{"model": "self-supervised image encoder", "beta1": 0.85, "lr_schedule": "constant", "weight_decay": 0.4}
Rows from block 5, named by matrix and row number. Rows with one number belong to one neuron. Each number is 128 + 32 x the weight over the matrix's rms, rounded and kept within 0 to 255. All counts start at 0.
# fc1: MLP up (model.blocks.5.mlp.fc1.weight, 1536x256), inputs 0-127
# fc2: MLP down (model.blocks.5.mlp.fc2.weight, 256x1536, transposed), outputs 0-127
fc1.1446 [157 183 137 132 159 159 127 123 146 141  86 128 151 128 119 141 184 120 132 143 146 149 157 145 129 165 162 154 149 108  90 117 105 119 155 153  87 123 116 156 149 168 131 116 170 107 121 131 140 109 129 163 148 148 148 138 110 155 199 168 188 139 142  94 190  98 114 131 142 121  78 129 160 126 124 122 139 139  92 136 109 137 135 167 230  98 149 162 145 166 123 118 142 120 162  88 177 170 129 148 124 124  92 130 146 156 130  72 180 155  77 157 104 122 143  95 101 159 191 122 126 116 151 134 113  98 110  74]
fc2.1446 [156 132 188 114 116 144 113  79 104 135 179 164 117  85 154 142 135 119 130 131 160  98 126 132 126 178 133  93 155 128 130 184 125 136 158 135  86  97 125 173 162 170 133 156 148 125  79 106 172 169 180 133 117 148 119  99 168 155 141 138 124 161  92 115 131 144  91 129 108 122 109  84 129 114 125 164 117  99 144 145 138 103 117 159  90 143 183 153  87 123  97 104 114 135 118 102 136 154  74  90 161 206 122  90  95  99 135 118 157  98 127 199  79 149 152 144 174 126 157 121 148 106 125 106 117 161 216 105]
fc1.1447 [131 135  74 124  56 136 127 178 131 141 136 175 132 106 167 112 147 129  51 123 127  82  98 126 112 117 101 134 141 126 112 124 145  47 144 138 159 124 126  85 145 148 126 147  88  87 143 159 170 136 111 143 192 138 141 100 145 165 108 116 125 150 153 129 104 156 129 118 113 161 126  86 155  80 161 130 125  76 132  90 130 118 102 178 125 158 146 159 122 129 115 126 117 159 163 183 117  87 109  93 101  42  86  40 132 192 154 130  73  53  94 132  58 129  85 200  67 149 148 128 157 104 123 118 170 145 182 137]
fc2.1447 [180 145 182 135 156 116 152 100 140 139 170 129  97 117 117  93 104 118 140 208 134  71 144 113  80 175 193 157 140 167 188 107 157 152 151  94  72 135 154  48 173 134 133 137 109 104 123  97  70  96 140 136 130 142 100 140 140 114 125  99  63 135 125 134 130 115 158 134 140 110 130 128 125 106 148 141 129 141 144 109 148 156 123 124 158 146 204 123 166  71 166 128 136 128 108 173 117 134 147 128 164 105  76 135 160 136 184 145 158 115 129 132 159  95 138 166 107 107 114  81 147 140 112 110 125 150 113 217]
fc1.1448 [124 159  86 130 115 134 143 161 132 190 131 212 118 142 181 172 153 170  52 141  66 113 128 115 153 121 115 118 161 155 155 116 159  89 160 176  93 117 121 148 107 140  92 162 138 114 169 155 103 129 127 179 120 115 114 169 106 147 119 102 126 132 106  84 169 152 165  80 113 117 128 201 167 159 159 135 168 101 132  81 123 107 112 152 141 141 110 137 129 137 111 143 118  78  88  70 162 119 113 119 138 119 103  66 159 180 121 126  68  92  88 154 117 106 142 118 119 110  92 127 196 101 169 114 165 119 123 113]
fc2.1448 [ 97 123  88 139  89 108 110 122  60  76  88 140  94 134 158  93 133 127 124 142 137 153 148 130 117 104 103 122 132  98 164 139 161 120 141 113 109 141  66 120 166 206 106 152 132 138 128 162 128 111 168 163 168 131  88 126 104 182 121 129 155 182  58 137 117 113 161 113 136 105  74  99 134 153 135 151 107 139 135 153 121 128 127 116 186  87 116 193  96 175 157 143 164 102 135 133 186  97 102 148 141 141 152 112 134 137 134 138 120 171 149 122 126 127  69 160 147 172  98 117 176 128 133 108 125 109 137 137]
fc1.1449 [115 108 114 155 187 153 142 129  99 144  71 153 118 108 113 127 151 171  77 133 142 105 167 162 126 117 160 124 121 161  86 125 120 198  66 138  76 104 130 126 129  91 130 125 144 166 155 133 113  78 117 156  94  93 100 101 119  73 198 118 223 131  63 134 105 143 132 109  54 120 129 121 173 147 132 182 108 145 122 122  87 153 158 181 103 162 129 158 113 142 164  84 165 108 167 119 172 122 142 176 141 104 104 149 105 142  82 129  61 154  88 121 116 186 111 123 177 118 181  85 119 119 113 129 128 145 147 132]
fc2.1449 [127  88  62 113 177  94 143 127 100 122 110 125 116 120 127 100 173 144 101  79 116 107 143  99 184 157 117  75 137 130 142 187 160  82 153 136 130 118 114  87  97 134 123 109 146  90 169 114 144 131 179 131 105 150  57 122 151 111 117 156 132 173 134 149 104 132 179 157 178 117 170  72 120  79  82  52 133 163 108  97 130 135 125 144 119 129 114  74 120  93 117 124 100 118 106  97 166 117 193 135  37 130 112  88 126 200  77  81 157 174 174 149 111 131 122 140 177 113 127 130 124 173 102 147 105 145 113 157]
fc1.1450 [179 124 115  93 138 117  87 190 184 154 143 183 162 164  82 141 143 135 109 131 114 154 126 128 148  89 104 140 178 121  54  87  54 116 153 149 118 102 147 143 157  90  97 117 155 104  95  90 143 143 138 103 163 110 103 153  88  53 185 147 175 106 142  57 126 116 169  91 107  81 115 132 192 129 113 175  77 137 168 188 176  64  74 172  96 116 113 144 126 110 132 134 127 139  99 143 122  74 153 117 124  72 142 118 122 211 102 104  19 119 132 247 117 148 204 158 141 180 106  85 159 130 109 137 123 139 219  60]
fc2.1450 [113 145  85 185  92  80 109 119 151 112 153 161 112  83 129 172 129 170 168 182 172 156 112 125 196 163  67 130 139 108 192 148 201 104 185 113 154 102 181 133 104 138 145 105 123 140 196 119  57 142  99  91 118 125 140 136 152 112 106 125 114 170 138 166 123 191 135 105 197 105  74 157 182 113 148 123 137 104 106 162 120 127 100 123 175 153 140 133  75 150  94  92  83  82 156 120 146  85  52 139 146 187 113  85 111 164 123 135 142 238 137  88 123 151 126 134 121 132 112 114 171 143 181 133 127 139 103 179]
fc1.1451 [113 121 100 162 125 134  74 113  77 151 107 146  98 173 141 112 133 142  77 176 109 158 102 119 116 190 138 121  60 142 162 157 124 102 169 124  79 142  84 203 121  74  63 177 134 171 174 142  73 184 168 150 134 142 101 158 115 153 120 142 144  67 108  71 149 164 162  66 166 192 125 118 148 119 146 126 112  44 151 117 143 150 135 125 122 127 170 129 136 106 128 105  74 141 150  65 107 117  95 120 124 112 112 129 134 160 114  95 157 100 112 142 162 160 161 195 154 127 185 110  94  31 135 136  46 110 134  81]
fc2.1451 [158 207 121 106 124 192 100 120 104 140 112  70 130 109 158 129 111 184  85  89 144  82 154 103 132  89 183 123  79  57 166 163 157  89 154 136 127 190  60  79 154 125 151 125 138  87  91  60 149 128  69 187 132 156 103 133 147 156 133 182 183 114 167 134 145 135 105 121 140 171 109 113 153 176 142 132 136 122 193 119 161 145 107 100 126 152 124 151 175 125  93 135 146 120  80 117 178 144 157  81  93  74 155 140 117 120  96 131 147 122 119 170 140 160 120  73 130  61 167 152 127 125 140 114  83 118 152 120]
fc1.1452 [129 119 167 179 140 145 163 215 113 167  95 138 109 108 159 177 109 190  98  93 138 138  97 140 140 151 131  98 156 127 156 130 125 179 108 156 122 121 129 103 144 125 112 130 123 183 101 123 114  82 150 193  86  91 117 129 148 156 139 145 143 120 140  92 128  82 111 139 115 152 126 113 129 157 168 104  98 143 145 112 184 174 134 110 129 236  94 117 108 131 104 168 143 100 111 137 143 196 189 135 127 135 132  75 124 141 102 106 129 105  93  87 113 104 135 138 132  65 126 121  74 122 151  82 120 117  76  68]
fc2.1452 [135 169 113 145 163  77 134 104 173 136  58 154 118  80 172 163 178 104 140  71 124 115 125 139 153 101 143 105 118 135  95  51 143  88 116 163 114 129 116  68 120 184 148 103  99 153 140 127 136 151  78  96 127  59 129 193 114  99 144 166 106 112 128  75 176  79 108 106 150 125 133 148 134 116 131 109 115 165 124 156 137 122 136 181  88 113 149  79 133 108 161 153  91 122 145 170 101 145 162 116  81 154  57  79 100 114 157 152 118 134  99 128 198 127 142 133 115 170 121 148 132 109  94 123 103 124 142 185]
fc1.1453 [169  84 156 209 107  57 156 160 113 140  48  81 150 142 145 181 155 154 142 172 188 145  60 122 145 133  82  81 100 129 161 115 150 146 136  97 129 123 116  96 151 113 113  71 141 119 161  56 127 128 142 213 128 164 116 162 169 211 163 140 142 144 119 127 193 127 120 164 127 111 125 159 131 188 252 172 145 145  80 112 120 109  93  88  92 130  87 129 141  76 131 103 157 113 165 113 119 106 139 215 105 188 134  89 153 171 110  94 126  88  75 139  82 133  95 124 178 105 134  44 130 131 122 136 138 165 134 120]
fc2.1453 [140 106 110  87  67 124 123 117 126 115 154 118  26 131 160 144 112 189 129 138 111 161  93  61  76 113 103 104 123 153 144 194 104  84 139 143 138  96 168 123 113 164 108 190 128 111 113 132 117 111 173 146 126 156 127 116 106 165  80 119 119 185 147 172  78 101  99 116 122 188 115 138  79 132  90 173 110 101 128 127 126 152 160 105 155 146 110 124 105 126 132  65 114 100  77 103 133 125 130 162 127 126 131 180 119  90 131 131 180 120 110 130 106  73  94 121 173  94  99 103 129  97 201 162 147 163 144 135]
fc1.1454 [114 190  93 152  95 157 117 129 136 135 132 139 128 111 134 135 154 140 162  94 173 131 105 209 131 143 105 144 197  88 113 133 130 106 118 162 115 246  98 137 137  87  87 203 118 157 140 122 145 131 105 168 123 133 140 177 128 136 121 151 115 154 137 138  83 142 166  57 132  60 172  70 123 133 160 130 149 119 108 131 109  80 152 124 171 196 119 164 132  95 126 115 113 153  98 150 137 141 143  95 129 132 120 156 130 145  80  81 137 113  93 163 141 164 124 132 106 117 165 108 107 131 140 102 109 128 123 141]
fc2.1454 [116 146 138  81 112 116 130 166 120 136  80  73 137 160 162  76  85 116 140 170  96 109  97 112 100 118 170  94 114 108 111 125 143 132 136 147 144 170 124  88  85 182 146 140 132 105 116  75 154 102 161 137 154 112 153 108 104  73  96 146 117 223 144 169 120 113 156 134 109 180 117  52  56 125 145 160  53 117 165 176 166 104 114 126 121 165 133 133 132 145 147 127 165 137 117 151 119 113  79 128 147 170 167 140  86 169  96 105 146 177 100  81 150 135 108 115 121 125 134 154  68 150 118 108 119 132 112 165]
fc1.1455 [143 157 133 148 111  54 113 133 187 114  95 135 194 133 123 134 135 119  64 168 108 113 109 149 120  74 145 128 124 117 134  98  81 107 134 184 113 147 201 205 112 143 105  92 137 119 123 146 188 145 100 113 171  92 107  97 154 121 111  77 117 133 212  74 168 146 151 142 139 135 154 112 131 103 174 124 153 130 140 117 149 144  72 121 111 117 170  63 138 126 132 144 104 193 143 128 120 122 125  70 124  66 239 116 132  95 123 110 114 129  27 170 163 142 215  70 222 101 131 105 145  79 111 141 104 202 121 143]
fc2.1455 [140 192 160 123 156 137 165 151  51 150 121 134  60 130 152 113 150 148 164 165 169 174  87 106 138 185 142  85 113 126 108  96 174 120 124 135 155 143  96 170 116 153 144 168 112  98 162 113 154 150 180 135 106 144 138 181  97 154 134 112 118 112  26  81 137 147 107 105 114 208 162 178 139 126  85  87 156 101 154 126 148 120 129 197 117 140 111 124 132 145  33  65 151  73 152 170 144  56 148 148 131 138 126  98  94 134  88 121 144 123 157 104 138 128 118 153 160  98  38 134 129 139 149 107 160 180 133  62]
fc1.1456 [155 126 144 147 131  95 117 215 125 255 126 143 130 127 158 115 123 111  27 134 142 129 115 143 132 122 175 186 192 156 115  91 143 154  99 132 130 151  42 113 116  90 135 209 100 147  84 123 132 194 142 165 102  98 130 115 115 111  77  76 114 107 104 179  88 158 181 134 146 102 128 161 182 117 148  58 149  85 139  89 100 132 134 153 141 134 154 146 107 150 109 134 130 155 135 117 117 164 147 115 140  80 172 166  54 120 128 126 109  73 132 101 224 121  87 121 137 125 173  95 138 160 101 131 116  91 150  67]
fc2.1456 [ 40  84 173 182 139 177  69 142 132 120 153 119 143  34 132 136 145 147 145  87 176 114 126 178 141 109 133 178  91 127 122 100  91 135 118 116 136 131 132 112 123 102 149 165 169 178  74 122 194 146 172 140  83  69 119 108 155 114 187 108  84 124 147 117 114 142 107 127 105 125  45 126 154 199  99  44 127 164 102 171 153  74 128 127 177 105 169 147 120 131 146 118 132 199 141 182  91 115  78  65 150  61 137 201  99 137 128  88 145  95 152 135 139 102 166 122  84 179 123 161 148 141 117 150 117 137  42  80]
fc1.1457 [171 128 180 107 102 114 115 144  97 107 119  86 125 122 146 129 146 132 167 189  78  73 119 148 171 148 182 107  81  99 158 124 167 122 140 121  91 165 142 151  83 145 126 165  81 127 169 125 128 135 126 199 147  93 168 198 103 142 170 125 162  61 141 113 118 121 127 125 180 129 119 161 105 123 141 130 131 156 138 134 135 148 170 159 174 132 137 150 159  64 175 112 124 140 131  64  91 164 120 125 110  99 115 125 121 179 180  94 130 123  98 151 134 131 104 123 136 103 105 135 120 117 147 116 121 115 153 127]
fc2.1457 [103 109 161  88 146 167 121 135 129 111 106 156 128 138 101 142 184  74 149  97 121 132 122  78 122 122 122 123 128 114  92 144 111 195 132 117 109 143 123 134 169  98 126 136  88 142 111 160 159 127 134 102 125 142 133 122 130 115 140 121 106 111 162 113 115 100 147 145  54 150 132 124  83 132 139 153 153 114 103  98 101 111 148 158  93 185 158 138 141 125 129  89 144 149 131 142 149 144  80 118 119 106 150  99  94 102 153  58 128  93 102 129 122 117  99  92 109 123 179  88 146 141 141 136 101  81 130 167]
fc1.1458 [158  77  87 164 106 137 115  92  89 126 124 136 144 136 105 134 175 129  89 145 170  38 165 175 108 169 118  91 124 142 121 152  77 137 130 149  91  72 143 149 139 125 135 117 157 127 108 156  91 171 110 159 162 105 119 131  90 168 113 144 226  60 148  97 127  92 135  89 124 115 137 102 124 137 116 143 116 169 159 146  74 154 140 160  89 125 160 112 125  84  89  59 130  70 119  86 154 127 162  98  86  56 172 127 135  98  70 128  56 125 150 140 196 148 135  97 111 119 143 156  96 127 136 103 143  79 175  70]
fc2.1458 [136 151 106 144  68 164  81 138 126 170 140 135  86 140 137 106 161  82 175  75  72 126 118 223  65 128  94 173 139 109 125 143 140 143 118 168  90   0 122  98 115 208  72  99 147 133 119 151  85 120 130 126 114 128 118 114 135  89  86 139 130  95 194 140 100 124 127 170 152 123 134  99  71 113 150 136 136 148 113 150 157 160  95  65 148 127 105 116 187 125 117 121 141 126 154  53  87 177 116  58 178 169 123 166 169 164 102 132 123  84 148 135 136  95 110 104  82 105  79 127 147  98  80  96 102 106 141 159]
fc1.1459 [164 141 129 105 130 125 152 136 140 121  76 171 186  91 111 119  90 138 107 177  71 162 132 120 106  75 146  82  82 141 165 152 133 161 176 102 140 158 110 146 115 131 156  87  50  88 119 165 125 105 100 107 142 116 195 114  86 159 120 123 116 177 118 113 132  83 174 129 184 130  96  79 134 120 175 137 137 141 138 115 125 114 131 123 161 121 171  97 143 153  95 138 114 125 114  63 125 138 102 176 132 130 133 120 110 132 106 158 151  89  93 109 107  76 144  89 113 118 176 131 106 113 154  81 131 148 168 124]
fc2.1459 [122 134 153  84 174 149 132 103  93 134 120 201  74 103 139 120 134 129 155 120 148  58 127  91  77 140 166 125 114 130  93  94 120 122 106 114 106 138 104 174 140 144  80 138 137 161 167 159 157  50 144 106 180 151 125 110 113 111 110 137 125 121 100  89  86 121 131 139 137 126  98 183  83  75 125 172 126 154  94 149  72 114 100 135 112 117 146 193 133 158 135  84 164 124 130 144 117 138 149 145 136 142 103 146 135 155 126  71 191 129 156  97 114 149 130 105  75 107 123 155 131 123 142 135 153 119 138 126]
fc1.1460 [129 127 136 134 157 130 115 192 161 117  64 141 128 129 138 145 179 199  83  97 161  80 103 118 167 167 130  95  92 155 138 155 112 127 172 137  74 179 102 160 142  99 124 230 133 127 103  99 133 181 120 191  96 205 162 200 158 175 131 133 153 160 118 170 140 139  96 155 127 111 155 114 104  84 132 148  72 140 127 125 108 111 100 162  66 131  66 122 108  93 138 147 108 105 196 152 148 151 101 160  88 141 107 152 110 170 140 140 136 167  53 162 121 111 155 159 111 132  88 159 194 136 113 107 135  97 119 206]
fc2.1460 [131 125 107 129 133 136 144  89 159 130 174 167 115 123 126 120 163  69 141 142 105 171 132 136 137 109 136  54 151 110 122 169 130 135  93  92  81  76 170 165  84  76 170 143 152 185 147  74 113 131  79 100 129 203 118 175  90 129 125 135 165 152 130 153 134 124 113 144 168  35 101 115 166  82 173 105 163 126 121  96  79 109 114 131 132 126 136 131 168 120 172  97 111  91  92 108 106 134 100 143 116 114 143 115 105 164 142 150 155 128 139 125 139 130 129 149  87 125  98 153 127 162 138  88 152 156  91  91]
fc1.1461 [150 107 125 103 101  19 122 172 147 132  93 118 154 108 122 164 134 108 143 207 147 133  98 127 169 101  98 131 123 125 129  70 187 112 131  96 135 104 133 124 168 133  89 151 111 136 156 166 165 154  89 143  91 103 141 127 159 170 154 169 124 128 120 141 105  95 108 138 106 120  73 118 161 115 159 125 118 177 118  77 176  64 117 109 141 177  93  72 103 201 111 142 121 101 159 108 180 130 110 200 165 130  80 135 154 101  30 131 130  87  83 122 125 143 123 142 155 114 150  91 170  90 151 122 132 153 131 163]
fc2.1461 [116 135  64 135  83 141 138 134 163 145 100 122 137 127 181 129 138 144  77  86 139 168 140 108  87 153 139 174 119 159  90 126 149 146 140 107 186 145 125 121  95 148 162  68 170 163 174 133 141 152 110  98 127  73 155 153 115 113 116 144  80 171 150 120 107 167 177  76 110 136 143  66 124 186 135 127  89 134 155 122 139 113 160 132 138 101 160 136 146 119 116 134 123 134 130 139  92  89 134 109 122 121 172 151  93 177 152 211 138 148 124  91 130 156 125 133 111 170 159 143 108 131  95 130 131  89 154 137]
fc1.1462 [101 185  75 207 133 136 124 137 139 111 153 103 120 106 129 114 113 103  84 159  63 165 108 205 216 163 154 166 178 126 147 133 144 147 142 183   0 117 147 114  92 111  93 134 147 182 173 132 110  99  86 171  88  54  80 157 114 108 129 122 127 119  95 110 112 139 109  74  76 131 160 107 115 182 105 190  96 121 133  70 135 157  70 185 116 120 148 133 169 126  85 109 138  75 139 157 156 132 138 123 124 145 126 140 135 124 141  64 142 140 131 140 133 147 133 151 102 115 122 148 100 137 104 106 145 121  96  68]
fc2.1462 [108 152 133 124 144 162 141 145 136 104 104 158 163 132 113 112 151 112  85 139 145  86 145 136  95 149 147 112 145 108 119 154  66 111 150 154  94 136 125  88 122 152 147 179 111 112 115 125 143 114 175 141 159 194  91 134 102 106 100 133 129 120 168  86 145 130 120 122 159 170  92 166 130 162 140 145 148 115 143 165 138 128 160  97 145  44 156 127 152 131 162 101 117 137 129 131 155 172 100  66 135 119 125 116  46 135  99 120 149 142 126 171 168 200 125 100 134 159 145 132 164 101 147 137  86 122 138 147]
fc1.1463 [179 170 128 155 139 164  72 162 178 117 133 158 163  87 125 151 139 177 145 137 184  63 115 126 126 131 219 196 137 171 149 108 109 220  88 128 148 156 174 149 169 106 122 119 142 127 106 125 136  92  37 113 166 104 145  97 108 191  95  94  91 145 171 105  94  79 113 130 137  79 107 163 120  38 102 117 106 140 112 129 164 110  92  82 131 103  44 113  99 118 139 105  60 159 131 164 119 146 125 110 123 133  85 119 177 118  92  81 100  69 134  80 136 158 191 106 129 159 144 159 124 107  49  82 136  66 145 118]
fc2.1463 [144 153 123 107 132 137 148 108 164 154 126 123 136 191 102  48 132  62 157 139 139  79 133 118 154 109 171 139 112 121 167 109 130 190  97 117 139 154  95 162 106 104 168 141 240 113 121 163 157 129 138 107 154 123 204 168 114 162 150 123 124  99 116 100 169 164 111 139 167  83 137  79 192  93 154  86 176 156 186 199  96 115 156 144 155 106  88 143 132 155 184 103 113  63  81 144  64 118 125 127 132 128  90  62 168 133 110 131  47 116 108 104 126 147 129 125 120  96 186  81 106 162 115 123  80 134 142 111]
fc1.1464 [139 106 155 156 138  42 184 192 171 206  81 137 107 140 104 151 136 102 121 127 103 109 196 155 194 128  56 137 118 123 150 121 137 119 140 149  66 129 183 203 119 131 121  44 183  76 141 116 112 158 111 144 141 185 150 150  38 130  92 117 135 158 145 125 168  83 118   8  95 149  69 194 120  56 111 137 104 117 123 152 177 129 139 147 101 156 117 104 132 132  80  93  79 129 115 128 155  40 116 129 126 143 156 122 172 156 156 118 161 140  95 103 171 145 181 151  81  58  94 153 122 112 150 154 144 131 147 122]
fc2.1464 [142 199 209 140 151  67 127 152 106  91 155 109 131  76  66  46 161  93  71 143  73 119  88 161 139 123 119  68 143 170  91  56 117 122 148 136  97 139  81 129 132 179 154 146  85 129 106 119 107 131 126 166 137 103 116 182 140 143  58 134 156 175 104  65 148  94 145 124 165 100 137  81  76 100 133 107 184  96 193 177 100 133  66 167 158  95 164  87 195  70  97 111 167 134 188 159 104 108 220 127 145 122 152 124 131 121 197 150 166 125 167  63 141 132 154 140  92 141 190 136 180  88 194 158 167  90  45 162]
fc1.1465 [129 137 131 185 106 118  79 153 126 111 134 124 167 182 177 137  96 161 111 150 102  98 130 146 115 144  96 102 121  71 147 150 104  93  83 192 130 144  89 144 120 172 119 176 115  89 140  99 136 131 148 198 152 153 135 109  92 161 144 167  84 157 166 141 125 204 160 116 143 142 108 167 187 116 223 154 160 128 144 124 133 130  79  86 130 121 108 136 125 114 160 111 198 130 120  61 149 162  89 107 134  63 169 140 124 153 132 120 121 103 118 111 128 149 152 117 157 104 137 111 112 126 116  69 144 119 134 140]
fc2.1465 [118 126 167 140 113 161 101 137 127 125 114  99 119  98  99  93 105 150 128 166  97 128 172 108 141 116 145 126 148 156 186  59 110 134 115  92 120 139 118 167 100 163 150 110 159 154 130 140  92 173 157 117 159 138  80  96 159 118  65 141 121  93 117 106 136 156  71 166  69 123 144 145 163  96 161  54 191 136 134 145 133  99 136 170 138 138 137 143  49 150 131 129 140 146 160 121 163 188  78 161 128 101 124 153 144 148  69 208 115 139 110  59 165  55  51 116 109 154 104 119 168  59 127 111 142 202 122 135]
fc1.1466 [144 128 138 178 142 197 151 149 140 183  94 128  97 157  73 130 130 125 156 109 174  94 140 146 180 106  67 168 133  84 124  79 114 164 100 140 109 155 153 155 166  89 140 123 102 136 136 128 106 139 128 147 102 148 130 161 119 170 182 118 124 149 135  85 184 111 117 121  98 166 157 206 142  67 137 146 129 198  91 129 131 145 109 173 123 108 144 110 192 119 108 123 119 121 171  95 190 142  89 156 123 132 204 101 104 121 141 110 169 115  96  81 110 185 140 135 169  97 140  98  94 108 119 146 129 124 129 113]
fc2.1466 [120 160 137  98 140 136 237  56 164  98 121  88 103 191  41  49 107 126 135 168 130  75 123 134 164 138  82 110 140 119  96 114 163  93 112 156 130  97 160 125 100 129 128 123  61 158 105 121 139 107 139 135 113 114 148 123 146 124 119 147 124 158 134 108 146 252 120 160 105 139 135 125 100 114 105  64 134 149 145 149 176 114 152 119 153 153 147 136 136 183 129 118 129 191 178 121 143  93  88 113 113 150 149  60 105 179 132  79 109 108 104  85 108 126 117 154 161 144 140  80  94 123 104 151 120 159 141 114]
fc1.1467 [121 187 124 239 110 142 150 181 155  87  98 131 141 148 122 218 190 154  79  71 173 157 128 141 117 107 199 131 135 175 145  89 126  70 132 102 116 157  96 157 142 127 137 110 146 102 179 120  81 124  77 169  91 140 156 119 116  89 134 128 151 132 134 115 132 196 143 113 119 107 142 116 156 147 157  90 111  37  72 109 143  97 107 114 134 101  60 149 137 108 139 118 128 118 115 156 125 136 131 132 119  48 175 158 121 139 107 129 104 135 117 183  53  77 108 146 144  45  75 120 171  95 170  64 162  84 106 154]
fc2.1467 [118 149 147 127  95 109 136 154 165  78 121 159 179 196 114  75 142 134 154 131 146 120  71 134 194 120 123 153 161 120 100 114 137 177 150 112 102 137 118 120 133 121 158 140 130 160 140 120 146 185 124  60 113  90 102 159 113 189  68 102 106 177 118 146 123 106 105 127 136  91 103 174  48  85 110 137 115  73 125 138 100  72 116  85 135  92 117 116  74 138 144 139 122 173 128 161 103 128 102 116  94 161  63 160 116 121 107 122 121 154 141 123 117 121 122 105 140 170  90 117 147  93 140 111 141 122  89 145]
fc1.1468 [127  99 169  95  91 146 134 184 108 122 137 139 208 145 148 170  98 117 152 143 168  47 120 127 111 112 152  35  95  93 103 121 141 138 118 159 139 141 104 168 115  99 115 181 113 120  92  80  88 163 155 103 165  77  80 115  61 149 106 121 122 154 124 140 168  78 138 137  95 150 131 168 153 153 125 106 184 159 152  59 145 111  98 168  88 138 101 144 133 165  95  82 182 119 134 160 115 190  96 126  98 129 172 151 144 114 114 116  93 103  78 140 139 160 123  92 125 122 117 126 120  83 128 134 147 114 114 139]
fc2.1468 [134 121  83 170 132 137 136 143 142 177 176 142 228 146 136 129 116 123  88 106 219 164 134  91  98 138 164 136  94  82 129 188 148 115 174 165 116 131 128 115  91  93 182 134  95  89 198 132 146 134 142  83 121 117 121 130 165 129 116 163 127 152 119 164 166 104  67 170 165 126 105 161 180 103 149 120 120 112 145  97 105 105 123 151  85 151  70 125 119 184 152 121  74 109 118 150 105 122  99 103 124 123 102 133 118 132 123 145 146 151  79 158 114  93 178 157  88 115 139 191 143  72  66 101 107  79 105 146]
fc1.1469 [101 153 153 174  92 113 122 138 144 148 122 176 134 172 105 117 111 121 158 157 180 119  97 162 115 146 134 199 180  84 161 197 117 129 120 208 124 144 130 194  99 133 125 122 174 127 141 116 146 160 101 138  97  81 226 107 115 119  51 195 167 139 115 154 203 168  74 136 132  73 121 151 128  78 150 141 167 119 134  99 159 122 130 133  82 152 163 168 111 169 158 137 186 135  88  86 109 150 136 110 146 135 120 123 131 118 120 102 147  98  94 127 174 143 154 125 143 125 132 114  77 159 100 112 134 175  95 186]
fc2.1469 [144 149 108 186 154 128 135  80 199 128  71 132 180 120 117  79 158  98  94 145 104 145 175 114 118 140 134 121 157 104  95 107 106 106 215  96 147 153 102 102 120 173 184 118 136 167 106 137 111 148 105 150 190 197 109  98  98 135 126 153 192 127 127 104  98 165 130 143 120 162 172 144 122 110 139 125 113  79 144 126  91 137  49 161  62 122 142 134 123 124 130 168 103 115  98 113 154 137 115 196 173 152 125 113 145 187 133 208  86 105 131 147 132 140 129 116 134 108 159 106 112  86  81 132  99 148 139 103]
fc1.1470 [206 158 162 102  92  86 130 152 131  50 121 120  97 159 173 157 142 213 138 137 174 170 110 131  76 138  98 183 104 137 154  56 101  92 199 123 127 148  98 109 130 106 103  98 161 188 107 135 118 132  54 206 134 124 160 194  68  97 102 144 125 130 139 192 127 141 116 127  60 131 188 102 123 160 174 132 104 205 134 101 183 166 106 134  86 110  95 102 152 144 177 100 149  94 152 137 147 123 138 148 135 106 138 166 139 108 148 120 104 158 135 161  78 162 139 151 118 114 132 131 140 134 173  74 118 126  75 128]
fc2.1470 [105  70 157  96 114 104  89 114 145 108 156 128 124  99 142 126 144 158  82 103 119 140  90 135 121 149  75  69 190 139 158 128 128 145 100 164 104 103 178 115  85 142 116 141 110 182 140 128 107 158 121 147  82  90 118 141 124 122  79 119 154 160 124 117 122  47 116 182 149 135 141 138  67 113 143 106  92 107 150 194 133 121 128 116 137 147 146 116  99  89 160 114 110 110 110 146 125 137 157  67 144 161 158 138 100 160 133 158 162  93 200 130 138  90 131 140 115 127 108 197  96 143 142 111 139 156  95  99]
fc1.1471 [103 125 150  97 115 113 110 141 106 100 115 120 140 116 131 130 156 134  78  88 108  96 143 143 183 114 121 161 140 139 111 151 117 190  56 133 132  65 173 136 128  93  51 120 158 188 127 112 137 120 127 143 127 140 151 168 156 106 113 177 132 192 131 119 156 187  65 131 146 131 142 106 167 142 142 133  98  79 116 136 127 138 172 107 129 124  78 104  81 123  86 114 100 154 142 121 111 108 100 183 116 115 151  89  95 135 112 111 152 131 116  97 101 129 157 184 106 113 160 109 168 167 137  97 108 156  60 102]
fc2.1471 [ 96 145 117 121 181  89  88 115 118 130 119 104 136 131 133  65 155 145 105 129 172 150 164 203 122 104 153  92 118 116 159 105 154 123  90 117 118 158  57 108 133 126  89  70 162 111 185 126 159 133 149 116 162 113 150 125  24 129 120 204 128 188 120 104 150 107 106 137 135 119 181 159 126 169 215 142 109  98 118 101 104  66 115 125 121 143 135 121 178 104  97 137 115 141 125  82 187 109 140 157 139 166 144 169 131 127 107 130 175 150 137  99 163 123 153 129 150  92 147 137 129 126 101 149  88  86 122  83]
fc1.1472 [126 125 111 130 107 133 160 113 158 162  89 143 115 164 111 115 212 124 124 114 122 115 107 116 151 121 123 170 159  76 187  66 143 162 137 149 100 111 125 195 129 153  75 118 152 127  92 169 163 172 161 151 130 111 145 153 147 151 149  95 154  93  79 108 142 118 108  86 102  66 137 147 158 159 130  90  96 156 179 199 138 106 115 168 153 124 188 131 119 103 136 117 118 119 107 171 174  79 169 119  98  64 162 106 112 179 141  79  55 129 139 188 112  87 130  98 158 125 146 117 157  98 151 130 129 118 144  73]
fc2.1472 [149 171  93 135 148  94  79 122 151 120  90 176 123 127 138 108 100 150 162 119 214 192 127 170 140  90 136 146 159  87 101 197 145 124 155 127  81 132  94 132 187 123 143 118 150 189 130 119  65 167  81  78  90 143 109 118 186 115 146 131 118 125  47 122 112 185 107 137 155  99 165  42 116 128 139 126 121 124 123 130 138 197 124 135  95 121 131 160 219 140  94 128 106 120 112 139 116 141 125  86 109 130  93 151  82 171 156 153 114  48 111 196 114 118 134  86  97 128 118 123 132 112 122 122 123 153 146 169]